config.toml
model = "image classifier"
dataset = "seven-segment displays showing three digits"
train_examples = 97500
crop_scale_min = 1
num_classes = 10
norm = "none_scaled_ws"
depths = [4, 7, 4]
stem = "deep"
dropout = 0.05
label_smoothing = 0.1
momentum = 0.95
orthogonalizer = "newton_schulz_5"
grad_clip = 1.0
batch_size = 96
Rows from block 10 of a small image classifier, named by matrix and row number. Rows with one number belong to one channel. Each number is 128 + 32 x the weight over its row's rms, rounded and kept within 0 to 255. All counts start at 0.
Before each channel's rows are labels from the 100 images, of 14976, where the channel reaches its highest value: "top examples" is what is common among them. Only what is clearly more common there than usual is listed. The data: seven-segment displays showing three digits.
# convs0: first 3x3 conv (model.blocks.10.convs.0.weight, 192x192x3x3, standardized in use, each kernel summed), inputs 0-95
# convs1: second 3x3 conv (model.blocks.10.convs.1.weight, 192x192x3x3, standardized in use, transposed, each kernel summed), outputs 0-95

top examples: the digit 8; third digit: 8; third digit: 6
convs0.189 [162 140 118 127 134 156 139 128 107  98 137 145 128 158 126  89 125  85 123 147 119 117 135 128 106  61 158 180 108 151 110  75 164 157  29  80 144 162 113  70  76 117  88  61 146  86 123 182  95 126 176 113  84 138 123 114  89 112 132 110 152 134 101 125 199 131 139 161  39 128 168 129 123 158 116 152 104  99 106  98 146  95 155 167 129 138 131 142 135 180  73  77 177 153 157 159]
convs1.189 [115 110 136 115 152  82 130 159  67 130 110 130 132 132 129 143 115 140 148  90 133 140  63 129  89 155 186 124 149  53  74 156 137 122 115  99 146 166 134 102 156 101 107 112 110 130 129 102 138 120 131  94  71 131 101 148  85 141 163  87  68  88 147 190 163 138  80 134 127 119 145 185 151 128 115 119 165  99 143 108  69 118 145 120 145 149 127 138 122 140 123 132 147 124 138 117]

top examples: third digit: 5
convs0.10 [111 134 107 107 166 100 165 180 165 144  84 163 109 147 133 184 132 158 123 154  50 101 129  95 141 101 193 124 129 116 101  98 159 117 147 154 131 111 143  30  99 107 181  84  47 110 146 168 150 106 156 134 155 137 166  79 152  82 132 168 132 135 127 127 174 142  87 144 159 156 112 136 133 136 124  94 156 111 121  94 161 114 103 116 110 125 108 117 124   0  75 114 170 171 167 124]
convs1.10 [ 64 121 137 125 106 123 120 167  97 142  89 137 137 137 112 122 105 116 118 136 116 125 123 158 168  99 206 153  86 106 171 143  96 125 135 100 164 108 130 153 121 162 128 126  97  99 112 147  92 110 156 128  81 158 158 180  82 224 110 135 199 145  92 162 121 139 134 143 106 154 100 123 133 150 110 165 117 120 164 105 107  97 111 176 171  99 157 161 166  82  89 163 174 193 170 133]

top examples: third digit: 0
convs0.102 [123 176 158 157 137 114  86 136 106 100 165 111 112 112 133 163 124 134 140 108 176  81 169 100 126 116 143 173 124 109 128 156 188 137 166  88 113 175  89 212 148 145 186 106 130  75 144 149 196 137 181 127 100 123 176 143 138 165 146 117 135 142 107 169 148 108  95 166  76 135 117  75 137 121 149 157 115  92 138  84 146 104 102 107 167 131  77 164 164 158 126 146 118 113 112 100]
convs1.102 [141 184  86 124  59 127 109 115 142 125 154 103 138 119 153 145 134 117 131 113 117 143 135 128 165 133 192 120 165 181 117  87 151 101 138  96  94  68 124 109 123 115 144 111 189 148 101 130  68 139 141 172 161  98 176 162 157 110  56 127 133 170 110 119 142 140 125 131 119 105 123 128 116 149 116 124  98 119 172 103 175  71 202 123 173 177 147 123 174 151 179 124  88 116 161 141]

top examples: the digit 6; the digit 5; third digit: 6; third digit: 5
convs0.24 [115 135 123 143 148  81 131 172 144 110 142 122 123 138 180 133 130 135  86 101  73 178 117 153 166 131  96 137  91 164 129 152 125 188 122 104 149 154 138 146 144 108 100 152 106  50 116 118 140  75 149 112 108 128 111  74 121 134 106 142 154 159 105 135 153 149 101 165 122 126 139 169 144 138 154 138  80 128 180 131 115 221 152 131 134 127  84  94 135 118 159 119 189 142 175 128]
convs1.24 [133 160  75 108 138 171 165 156  82 111 143 176 122 144 109  73 118 113 108 127 136  98 134 129 132 134 146 116 135 113 167 160 160 161 142  94 144 115 128 146 110  91  90 112 193 135 130  78  97 156 150 162 103 131 174 153 171 169 174 118  97 160 167  98 123 128 107 115 168 117 142 136  69 143 128 123 132 149 147 132  63 139  78 211 168 155 122 115 124  96 142 117 124 110 172 129]

top examples: third digit: 5
convs0.115 [127 147 155 110 118 155 148 170 147 118  93 167 158 116 123 122 143 116 153 142 117 152 131 127  84 146 151 158 188 171  90 149 172  98 129  92 170 146  65 128 132 105 161 106 114 127 126 105 113 173 104 150 229 125 134  68 100  94 148 141 138 123  89 158 151 157 114 115 127 114 104 146 102 149 137 152 124 133 167  98 130 148 118 150 112 119  68 131  95  36 125 149 174 149 158 129]
convs1.115 [ 91  99 159 151 152 112 108 181 145 146 132 176 101 127 172 174 136 145 119 148 114 121 139 109 138  98 167 170 134 173 118 173 114 127 167 108 199 180 125 201 147 157 165 141 118 113  92 122 136 120 135 179 125 140 129  85  84 199 118  76  85 108 160 217 200 142 126 151 130 140 150 138 123 169 156  89 152 141 106 155 135 142 139 135 102 129 124 149 113 127 120  85 117 132 159 145]

top examples: the digit 3; third digit: 3
convs0.38 [ 87  77 132  96  97 122 139 146 169 141 128 195 149 150 154 155 169 146 102 144 168 116  95 126 120 170 132 136 135 146 119 168  90 145 151  95  75  89 101 121 116 119 165 115 147 112 161 241 202 131 117  99 157 125 135 126 123 155 183 111 128 127  94  85 163 108 148 123 101 108 132 105 145  96  94  68 110 151 133 152 152 116 120 104 137 113 124 127 141 173  94 104  89 113 114 160]
convs1.38 [173 132 149 138 163 163 150 101 186 131 130 151 143  74 108 125 122 160 129 141 123 172  82  88 145 108 133  78 162  58 153 122 113  99 109 128 104 128  87 117 194 146 158 167 149 158 107 122 158 160 129 120 144 158 112  99 120 125 137 146 120 112 112 174 119 104 142 182 117 128 125  67 106 100 164 107 124 107  80  84 116 116 144 112  78 101 113 171 137 250 165 132  77 169 106  97]

top examples: the digit 3; third digit: 3
convs0.113 [135 141 146  91 103 105  85 151 151 171  81 186 142 130 122 128  95 105  95 134 191 141  93 174 173 164 117 134 142 114 150 190 165  61 135  87 149 148 158 181 138  51 143 115 124  88 165 131  58 105 122 118  75 127 124 136 136  96 160 114 127 124 115 143 124 146 155 163  64 108 113 152 109 147 129  89 141 105  93 130  94 117 141 113 145 124 121 158 105  95 152 159 120 105 178 140]
convs1.113 [158 105 186 142 165 180 109  61 146 108 174 144  98 154 114 136 118 117  82 125 121 132 144 120 132 125 114  83 133 112 135 109 148 132 130  96 111 156 142 120 193  66 177 145 129 128 118 154 120 167 137 143 127  96 103  61 124  93 195 137  83 106 123 110 127 101 145 163 180  94 154 117 121 153 179 131 150  88 147  37  90 139 114  82  78 149 144 134 118 231 131 163 110 115 121 138]

top examples: the digit 2; third digit: 2; third digit: 5; third digit: 3
convs0.84 [113 129 106 141  69 125 119 126 184 142 152 118 124 143 105 217 125  55 126 143 166 175 110 186 152 178 144 137 106 129 110 193 151 154 144 115  78 132 121 184 117 126 163 141 143  88 144 162 109  91 141 100 117 119 135  59 117   4 129 147 123 164 102 169 105 118 110  91 117  83 136  91 188 157 148 128 141 123  85  99 124 140 124 108 135  92 105 126 112  47 140 171  94 147 159 127]
convs1.84 [159 144 122 141  88  68  98 117 146 100 180 131  84 120 134 148 147 130 137  94 142 101 181 148 137 118  97 136 200 201 127 107 159 137 107 145 157 138 120 127 181  77 139 178 117 139  97 128 128 170 171 186 134 151 143 103 156  43  93 187 171 135 138 144 130 112 108 103 161  73 123 111  97 128 228 215 166 155 152  98 147 156 137 137 148 171 151 133 126 154 157  66 120  78  70 113]

top examples: third digit: 7
convs0.107 [124 147 120 178 147  97 144 200 123 147 182 151 150 104 108 216 110 111 143  84  86 115 154 121 116  95 141 120 120 137  98 155 155 162  96 129 107 208 167 247 139 132 142  87 168 122 141 142 163  80 123 114 132 146 150  64  91 101 103  32 120  81  60 160  75 125 108 130  94 140 193 143  93 140  97   0 186 124 160 104 103 149 124 126 137 136 158 118 145 129 124 119 168  87 123 102]
convs1.107 [118 102 103 140 183 104 166 120 154 113 176 145  89 171 100 194 110  92 147 103 172 109  81  94 129 188  78  97 146 146 181 123  68 120 119 160 141 157 153 175 167 110 139 172 113  86 121 136  95 167 197 182 158 123 122 124 156  87  68  86 125 167 123 114  94 147 126 141 143 132 154 107 121 109 151 150 143 142 109 150 146 135 161 143 138 135 142 136  85 125 154 103 135  99 115 153]

top examples: the digit 9; third digit: 9; third digit: 5
convs0.7 [120 153 154 177 164 152  98 147 127 151 148 182 117 135 100 165  93  92  89 147 161 135 103 187 113 133 143 165 108 157 117 141 158 199  78 158 168 187  93 144 133 149 136  87 103  98  91 130 136 132 203 128 138 160 131  61 134 139  47  63 123 110 148 140  54 162 152 166  75  94 107 135  17 178 136 174 140 116 133 130  92 111 148 208 161 127 134 127 141 175 100 201 154  99 161  89]
convs1.7 [156 111 103 119 137  99 172 117 154 102 178 100 110 120  86 128 122 101 136 157 132 135 138 184  87 110  84 107 113  92 126 136 131  72 174 124 145  99  71 160 105 139 124  70 168 140 116 115  71 139 135 121 145 148 152 132 155 107  99  70 151  92 159 161 117 100 139 139 106 118 146 111  78 104 136 188 220 150 101 131 135 151 125 134 141 131 188 127 124 101 125  94 121  97 146 122]

top examples: the digit 7; third digit: 7
convs0.59 [135 135 121 115 178 133 160 102 136 172 145 141 107 121 122 198 120 122  72 151 147 148  87 146 149 130 141 185 121 105 110 116 142 113 181 157 119 135 146 142 117  76  94 108 171  43 105 127 124  18  59 116 113 162 177 137 115 144  94  79 132 160 148 107  69 132  75 176  60 184 130 150 125 132 146 103 101 162 106  93 104  64 157 118 139 150 171 151 133 131 205 121  31 129 145 166]
convs1.59 [104 134 122 128 118 168  74  92 162 107 142 122 188 120 135 198 165 102 168  76 145 129 156 148 132 154 120 143 110 143  67 113 149 156 169 147 127 141 209 151 148 110 105 123 168 146 168 184 150 135 168 110 192 122  61 101  97  83 168 147 155  46  55 175 109 142 134 101 126 151 119 151 142 108 136 106 157 112 179 105 165  76 133  94 118 131  91  35  90 121 164 154  96 148 117 116]

top examples: third digit: 7
convs0.37 [162 121 178 130 111 129 155 106 165 125 149 159 140  97 108 148 118  66 102 140 140  89 152 122 103  80 129 106 146 156 105 173  80 200 118 118 143  77 151 161 111 110 137 117 168  84 121 156  86 162 180 139 161 117  53 153 150 102 116 157 131 117  60 122  73 124 135 121  78 145 121 161 182 151 202 149  84   9 115 134 122 167 140 128  97 117  70  89 151 185 122 178 110 115 140 121]
convs1.37 [147  95 111 128 124  80 120 108 141 126 110  31  72 118 134 140 110 124 168 157  56  99 157 135 133  89  91 165  80 113 148  97  90 108  24 175 134  98 146 188 174 188 142 137 114 165 108 213 176  93  95 137  78 161 124 116 189 110 118 118  83 114 156 136  94 146 127 136 113 106  99 129 130 125 116 114 113 126 121 162 134 126 110 125  90 179 177 141 136  96 105 120 100  98 133  78]

top examples: the digit 7; third digit: 7; third digit: 4
convs0.182 [123 145 155 145  63 123 105 190  93 147  92 102 101 105 168 150 153  88  74 112 111 142 119 124 122  45 148 127 151 115 167 154 145 114 171 127 152 103 144  79 129 160 137 110  83 104 140 110  98 129 113 181 158 149 124  45 157 164 128 108 151 108  77 162 149 138 154 161  55  90 131  57 106 100 142  78 146 184 161 183 215 124 143 116 144 121 161 141 142 143  94 130 166 127 115 101]
convs1.182 [106  88  46 117 118  60 129 170 121 134 117 112 122 107 102 170 104 147 176 157 126  86 122 156  50 146 156  94 157 134 168 161 121  82  99 131  28 144 146 117 128 184 101 178  88 137  64  66 135  61 126  83 165 138 161  91 152 142 171 129 244 186 132 170 129 117  94 171 118 118 113  97 117 149 137 137 141 131 166 162 201 137 159 157 152 139  93 117 173 170 110 123 182 125 121 127]

top examples: the digit 7; third digit: 7; third digit: 4
convs0.116 [ 78 100 130 109  74 145 185 121 153 129 106 103 130 148 148 134 138 123 105 119 107 112 150 157 129 110 151 162 113 133 121 136 164 125 142 150 134 131  96  37 120  99 159 180 148  70 143  54 198  85 140 118 209 137 138 121 109   8 145  41 150 183 148 193  75 114  80  98 106 152 125 119 127 143 128 144 142  88  98 113 133 139 156  95  94 188 115 102 116  73 179 131 142 191 129 139]
convs1.116 [153 191  86 116  95  40 168 132 121 121 106 112  83 106 208 131  92 113 145 123 147  65 193  89 118 181 168 172 128 122  84 120 109 102 147 128 123 114 199 144 138  93 128 147 122 145 112 158 129 146 112 173 180 131 138 147 163  88  89 128 128 156 134 144 178 128  74  84 127  96 186  94 150 122 167 100 127  97  55  56 110 126 143 127 127 158 101  40  92 162 181  74 121 183 103 120]

top examples: third digit: 0
convs0.29 [ 63 138 107 192 146 105 163 184 178 121 142 132 122 121  83  99 154  81  85 153 133 147  84 141 152 154 129 217 160 130  99 190 123 126 169 113 160 132 141  95  90 184 126 135 133  37 101 113 164 185 113 136 117 123 139 110 103 171 133  92 121 147 108 147 145 150  87 102  55 142 155  87  97 145  89 139 126 137  57 135 176 104 169 147 164 135  47 186 130 124 122 136  83 144 138 142]
convs1.29 [ 51 122 139  90 150 170  99 127 148 175 135 138  67 119 158 100 103 153 142 110 130 124 137 152  89 144 164 128 206 159 128 109 110 149 150 131 163 129 100 187 140 176 141 118 150 142 130 134 191 186  56  76 171 146 140 128 166 132 156 124 117 116 111  85 191 129 127 131  77 205  84 196 141 175 140 129 148 134 118 149 125 125 147  73 107 126 151 111 118 121  93 136 107 159 159 134]

top examples: the digit 9; third digit: 9
convs0.170 [161 143 150 136 171 123 122  68 129  83 149 134 156 105 154 131  93  91 110 156   9 165 200 118 100 174  83 106 115  63 104 173 153 162 163 134 122  91 110 154 140 116 177 149 193 134 126 172 136 113 114 135 116 116 115  66 144 139 140 168 153 168  81  63  90 120 103  98  94  79 174 101  86 142  86 150 103 139 121 106  65 150 140 124  90 168 145 159 134 172 158 150  81 154 142  92]
convs1.170 [131 155 104 125 165 132  88  83  70 151 128  81 113 114 143 110 163 128 122 120  94 136 164 142 132 142 136  57 117 145 168  88 141 115 102 180 121 122 171 179 163 131 155 154 109 128 153 136 147 144  49 149  91  75 124  98 144 155 124 147 109 168 126  32 129 170 146 136 140 145 115 103 177  92  40 130  58 163  95 131 141 103 153 141 117 203 138  89 139 101 132 149  97 106 152  66]

top examples: third digit: 0; third digit: 4
convs0.14 [ 87 144 138 223 125 128 138 129  96 118 167 130 112 169  72 138 173 132 154 167  82 119  82  63 144 139 133 130  97 176 102  93 108 147 143 167  79 153 140 182 150  62 133 111 159 112 128 147 113 107 146 127 167  87 123 124 111 129 194 131 135  91 111 135 130 118 151  79 126 109 114 136  87 145  82  94 140 169 137  22 121 136 157  95 145 114 161 172  92 151 148 124  94 171 148 144]
convs1.14 [123 121 140 132 184 184 144 111 113 121 165 148 165 213 103 166 151 120  95 103 156 105 127 131  72 108 120 140 114  81 186 138 110 162 115 107 151 158 129 117 139  97 152 112 145 128 120 136 119 125 120 135  28  89  86 124 187 143 117 126 143 153  74 112  99 147 186 126 161 107  96 135 202  32  73  23 134 146  95 139 161  83 137 132 146 102 191 121 145 126 158 120 164 120 126 106]

top examples: the digit 3; third digit: 3
convs0.58 [122 133 138 112  92 116 125 150 127 182 151 234 107 111 148 122 161 114 128 121 184 124 111 137 163  80 160 156 153 118 133  98 114 113 135 151  40 117 106 164 114 122 224  97 123  80 124 157 113  76 173  70  90 129 161 126 135 128 188 195 128 105  56 120 157  89  83 124  93 107 113 156 135  91 109  67 117 159 128 101 131  77 130 129 165  87 106 132 161  86 150 140 106  94  49 160]
convs1.58 [149  94 114 126 142 177  89  87 149 114 156 115 128 119 104 157 111 132 106 140 117 106  93 180  90  76 150 101 131 152 171 102 123 154 134 132 119 121 124  27 204  82 133 154 162 147 149 116 120 146 169 108 133  90  96 114  84  71 155 156 112  56 136 146 122  91 133 119 113  87 130 171 140  92 120 121 203 118 121  51 141 104 114  40 131 104 110 160 122 255 128 149  67 154 100 102]

top examples: the digit 7; third digit: 7
convs0.51 [108 104 136 158  67 165 155  96 103 101 154 114 127 141 123 110 150 107 143 146  65 129 123 149 145  73 157 160 147 146 152 150  79  81 137 113 109 122 106 117 165 122  84 141 174  85  95 162  99 133 169  88  94 160 102 111 110  73 161 145 119 135 156 144 139 125 160 114  94 145 134 100 208 142  97 153 114 160 118 122 166 116  89 105 125 153 146 112 136  55 122 140  70 135 139 176]
convs1.51 [128 129  94 129 110  78 111 116 198 100 108 135 182  60 143 132 158 124 183 178 148 125 116  93 123 106 135 175 123 238  74 168 119 144 138 157 107 127 111 121 103 111 113 155 107 122 133 171  98 125 167  98 151 196 101 142 131 100 120 100 140 159 110 182 114 140 103 111  86 120 157  64 134 163 146 116  95  87 119  89 153 110 140 107  45 141  34 130 142 166 123 108  78 174 100 154]

top examples: the digit 0; third digit: 0
convs0.15 [116 128 112 164 136 120 154 129 146 120 141 121 156 140 145 137 134 115  52 113 132 133 186 131 136  79 145 170 121 106 156 144  53 128 209 116 148 113 137 163  93 102 187 196 134  75 133 108  89  66 115 117 127 115 158 138 156 183 164 147 175 105  73  89 127 147 105 117  80 132 113 199 132 137  76  71 180 101 188 118 130 132 130 106 133 131 108 119 115 216 168  97 148  99 158 186]
convs1.15 [ 94  66 105 141  98  94 156 106 195 132 129  96 124 202 125 110  82 100 140 125 163  98  88 170 124 130  89 129 117 121 202 124 114 141  95  76  88 145 130  88 150 107  98 134 110 126 101 137  83 119 108 126 108  29 151 125 169 140 117 135 151 179 109 110  68  97 141 104 178 105  86 187 134 105 143 118 150 147 152 122  72 118  55 131 133  58 141 120 111 129 103 114 187  72  89 138]

top examples: the digit 4; third digit: 4; third digit: 7
convs0.191 [115 139 139 127 139 169  98 136 161 135 135 140 114 147  84 111 165 139  83 139 121 118 130 160 125 147 115 160 175 122 110  88 134 130 142 136 155 147  89  64 120 122 173  42 159  98 153 126  83  74 153 185 127 133 149 134  99  87  81 132 166 207 119 151  96 140 118 175 158 135 135 143 137 109 151 176 122 158  49 153  79  80 108 173 100 133  66 143 163 146  31 118 153 153 170 125]
convs1.191 [145 145 115 146 109 135 124 144 130 117 104 124 136 125 138 177  69 117  99 164 105 158 129 137 117 124 176 167 170 141  71 144 204 125 146 147 161 158 160 155 171  94 133 133 139 137 157 127 151 114 142 155 178 154 129 143 125  99 184 105 107 133 171 144 168  99  65 183  97  97 155 184  97 146 163 186 148  96 110  82 102 127 124 130 142 149 118 137 176 141 181 126 171 208 121 108]

top examples: the digit 9; third digit: 9
convs0.13 [142 151 122 126 106 127 123 111 147 134  91 168 118 135 140 164 164 129 168 185 170 128 148 100 149 206 126 136 144 124 135 160 131 116 106 150  86 130 133  96 139  22 144 163 153  65 194  99 216 134 110  90 131 157  85  91 147  39 136 160 145  86 143 152 107 107 106 132  76 145 153 157 103 126 172  89 101 154 138  37  80 156 128 120 120 102 139 132 127  50 117 158 118 128 145 163]
convs1.13 [123  74 201 152 132 140  70  86  99 138 184 131  91 136 132 133 160 123 108 147 248 109 141 131 133  41  50 132 136 136 123 137 116 122 162  86 132 143 109 158 143 127 154 123 110 132 134 154  92 129 145 108 101 106  98  82  95 131 123 108 118  61 106 107 161 141 154 100 173 108 124  91 119 147 176 117 210 140 189 102 108 137 107  92 135  79 149 133 121 224 120  66 119 111 137 114]

top examples: third digit: 0; third digit: 4
convs0.180 [151 144 154 105 131 122 152 130 112 162  86 125 161  93 132 184 141 184  81 111  94 130 155 163 129 126 165 149 106 114 116 111 141 105 179 140 165 101  78 197 159  81 109  91 183  96 163 153 112 113 118 143 137 159 106 149 148  92 103 150 161 207 102 103 131 118 161  83 144 128 209 125 166 123  83 142  81  97 115  82 148 114 133 135  80 107 106 104 136   9 182 149  83 157  64 191]
convs1.180 [155 151 168 159 135  92 143  69 149 129 150 113 113 124  85 131 146 136 149 142  81  79 189 141 135 119 149 150 132  97 133 105 160 141 195 122 147 120 127 191 107 178 137 105 155  59 129 157  86 143 108  90 137 153  98 117 117 144 112  96  56 207 129  70  72 102 185 109  83 184 127 133 135 157 116 116  52 138 146 186 107 132 143 155  83 178 137  85 145  92 125 114  93  87 150 131]

top examples: the digit 8; third digit: 8; third digit: 6
convs0.88 [142 126 114 128 113  86 121  82 154 119 157 111 106 139 124 134 142  77 134 132 145 116 158 128 160 144 142 118 126 130 144 217 117 102 103 140  99 127  97 145 119 109 128 126 175  21 121 133 140 143 163  87 106  93 114  91 132 134 157 115 179 164 131 190 123 148 119 146   0 123 158 125  75 139  95  93 150 149 163 164  75 160 149 130 171 137 123 138 110 111 145 152  76 149 120 123]
convs1.88 [ 96 125 113 127 183 181 118 136 119 173 146 112  83 139 120 116  76 212 143  79 125 122 107 125  93 130 106 155 140 121 120 107 129  95 123 185 157 100 104 147 132 137 189  93  73  98 130 151 238 108  85  38 128 149 121 114 115 150 127 154  53  93 164 127 137 122 188 153  89 200 103 113 136 115 144 153 105 153 106 122 125 163 132  71  95 144 137 150  86 146 126 205 122 190 150 113]

top examples: the digit 4; third digit: 4
convs0.2 [133 152  96 190 105 107 129 138 126 144 113  61  96 108 117 148 145  98 165 158 131 137 131 137 135  78 131 132 128 140  93 191 107 148 131 136 128 120 155  42  74  83 138 158 178  91 150  59 124 128 144 114 171 129 142  40 111  96 117 129 155  92 137 186 122  80  96  95 113 117 165  46 117 186  77 146 128 149  43 155 148 126  90 154 135 129 182 118 163  44 160 150 157 128  80  98]
convs1.2 [153 103 131 183 112 161 134 127 111 111 124 149 143 165 113 158 159 116 189 159 130 148 132 152 114 121 131 111  92 123 183 151 144 127 168 126  84 153 185 106  95 203 106 180 107 167 152 154 130 108  90 169 143  94 171 159 123 121 128 141 115 123 112 143 165 153 135  84  39 124 128  45 156 146  70  91 101 136 172 234 167 148 109 155 122 149 134 110 159 128 127 145 139 108 102 162]

top examples: the digit 0; third digit: 0
convs0.139 [162 124 167 104 147 131 159 106 157  98 149 129 109 110 129 181 149  74 107 116 159 131  96  96 127 158 133 133 120 214 122  84  70 133 169  86 163 130 149 144 107 129  53 123 107  91 133 131 121 175 133 120 110 152 120 142 133 162 161 141 160 108 101 144 168 142  87 143 113 139 127 145 147 121 147 100 118 101 190 169 138 125 129 136 125 152 107 146 139 115 172 133  57 160 117 139]
convs1.139 [162 129 153 163 136 175 154 144 128 101 173 114 192 168 130 130 151 127 137 143 117 195 129 148 133 113  94 156  78  91 104 135 130 161 100 133 109  92 173 159  94 181 156 103 157 158 135 173 107  77 145  99 116 145 156 111 154 112 150 129 121 150 128 125 140 121 137 124 151 134 144  87 143 170 128 158 115 138 223 115 148 235 112 124  88  75 128 116  81 123 136 141 208 159 130 169]

top examples: third digit: 7; third digit: 4
convs0.105 [137 138  96 102 145  87 169 104 131 136 119 106 178 199 160  76  92 149  90 100 161 105  92 162 140  90 128 146 105 123 152 140  64 147 111 149 140 122  89  74 144 129 103 142 128  55 142 137 129 149 130  99  84 148 132 129 126  17 131 177 116  84  64  92 231 110 104 139 147 134 129 133 104 106 112 224  19 161 163 158 157 137 105 157 124 152 181 141 145 130 137 131 127 177 110 173]
convs1.105 [ 48 117 159  89  70 102  60 152  77 155 125 101  94 123 153  95 163 152  92 137 176  45 110 129 146 135  80 120 120 144 154 117  75 142 116  94 134  82 122 105 128 119 131 194 134 164 126 143 146 166 140 111 153  95 150 140 131  33  99 164 136 117 112 152 129 133  82 149 116 100 110 107  94 125 120 148 122  95 119 158 140 128 100 117 177 175  95  81 162 174 148 101 129 128 112 126]

top examples: the digit 6; third digit: 6; third digit: 5
convs0.43 [120 120 140 133 134 122 131 128 162 145 130 105 127 137 214 148 136 141  77 112 125 160 116 112 140 153 101 109  72 153 133  28 127 119 127  90 132 118 149  90 137 133  49 117 126  69 134 148 181  78 106 122  91 107 132  78 143 152 122  95 155 198 120 142 122 136 128 170 104  96 135 148 155 126 143 142  82 145  52 135  98 161 129 135 126 127 158 105 197  84 159 149 158 130 114 121]
convs1.43 [131 125  91 135 104 147 133 152 110 109 150 166 127  87 103  70 157 104  89 122 136  72 110 114 126 157 184 121 120 130 158 143 190 168 155 126 127 123 107 107  81 105  85 108 145 156 129  71 100 103 124 106 103 144 192 170 123 168 127 112 149 148 127 124  94  87 123  70 171 143 144 148  77 147 114 117 118 144 117 112  90 147  77 198 170 125 117 127 127 106 132 130 114  89 165 172]

top examples: the digit 6; third digit: 6
convs0.176 [ 44 120 139 128 137 131 138 132 103 114 105 126 128 152 148  64 128  98 107 145 148 124  82 105 124  90 120 146 121 130 122 126 153 122  76  74 149 142 109  20 136  79 122 123 138  76 128 151 107 174 121 106 121 156 163 106 120 166 105  85 133 166 124 128 187 125 114 171   0 142 144 130  82 184  83 157 130 150 152 148 155 180 142 122 135  89 129 123 142 194  85 121 160 124 142 153]
convs1.176 [ 97 100 120 143 141 148 164 150  76 185  57 128 189 165 108 118 120 188 142 141 156 130  71  80  79 126 124 107 159 136 117  96  89 140 116 136 135 178  95 112 152 146 112  93 105  96 154 119 201  75 129 177 131 104 118 164  93 130 177 100  70 119 133 167 124 167 147 107 107 145 125 150 144 100 139 180 129 138 145  83 112  92 130 132 114 122  91 219 168 127 139 185 104 118  93 184]

top examples: the digit 6; third digit: 6; the digit 8; third digit: 8
convs0.114 [145 121 134 139 132 131 150 117 172 160 142 173 146 132 109  73 145 125 135 163  86  87 121 124 107 173 113  86 122  97 130 165 146 184 111  74 149 157 135 109  72  30 136  77 136  72 139 189 104 136 123 134  98 157 138 139 134  74 127 143 151 158  88 161 172 148 147 148  91 153 164 155  33 109 102 161 109 111 138 138 118 157 173 137 143 139 153 101 119 189  95 120  49 152 120 138]
convs1.114 [116 147 111 108 138 160 176  70 113 144 130 158 181 140 126 107 178 230 144 158 130  78 120  43 151 102 107 177 167 150  85 151 103 138 117 150 166  83 138 121  65 126 186  63 134  64 148 146 152  25 148 128 122 123 135 129  85 135 142 144  59 164 143 124 144 137 180 113 103 171 155  99 146 123 115  89 126 107 143 100 146 134 134 114  90 163 122 179 112 114 156 130 145 139 128  99]

top examples: the digit 2; third digit: 2; third digit: 5
convs0.166 [126 150 131 124 197 154 120 130 162 133 167 137 149 131  78 121 138  86  89 106 159 104 110 137 131 137 142 132 118 175 102  90 121 132 122  93 144 125 143  81  72 104  75 124 151  30 115 226 117 100 153 125 150 126 112  68 165 111 103 106 133 162 126 157 185 125 132 209  51  54 182 205 110 122 185 156 134 129 131 127 123  96 128 138 138 111 139 121 154 136  79 133 136 170 161 153]
convs1.166 [162 175  98 201 122 143 141 142 122 104 186 130 164 106 126 108 123 104  81 102 122 136 102 168 148  98 114 201 123 131 171 136 136 100 111  87 107  56 135 130  99 122  82  92 204 147 109 133 127 138 140 117  78 150 115 190 202 120  90 145 134 129 135  63 116  99 106 132 219 125 148 114  85 100  83 160 126 153 146  91  90 211 108 148 161 146 115 103  97 121 162 123 164 137 183 133]

top examples: the digit 9; the digit 8; third digit: 9; third digit: 8
convs0.40 [127 112 128 166 168 127 136  77 144 182 141 130 104 122 154 100 131 112 139 108 107 159 105 165 123 131 102 123 148 108 113 115 164 110 100 149 114 148 138 143 120 122 122  97 102  43 130 164 163 112 117 100 112 138 103  84 138 167 102 131 113 147 141 118 169 137 115 147  42 120 153 138  20 156  94 133 153 153 144 135 100 128 138 102 114 147 195 112 137  73  74 163  89 125 128 152]
convs1.40 [118 149 147  56 180 168  96 114  89 161  69  66 114  86 165 137 167 169 134 100 142 146 154 167 131 111 130 156 119 148 102 146  55 115 109 178 116 114 149 137 114 114  87 134  53 132 134  97 249 137  74 112  89  94 120 142  98 142 117 108 116  66 173 118 129 188 131 157 136 193  84 130 174 140 144 116  90 147 100 125 130 138 108  97 129 204  92 136 125  98  99 140 138 131 135 159]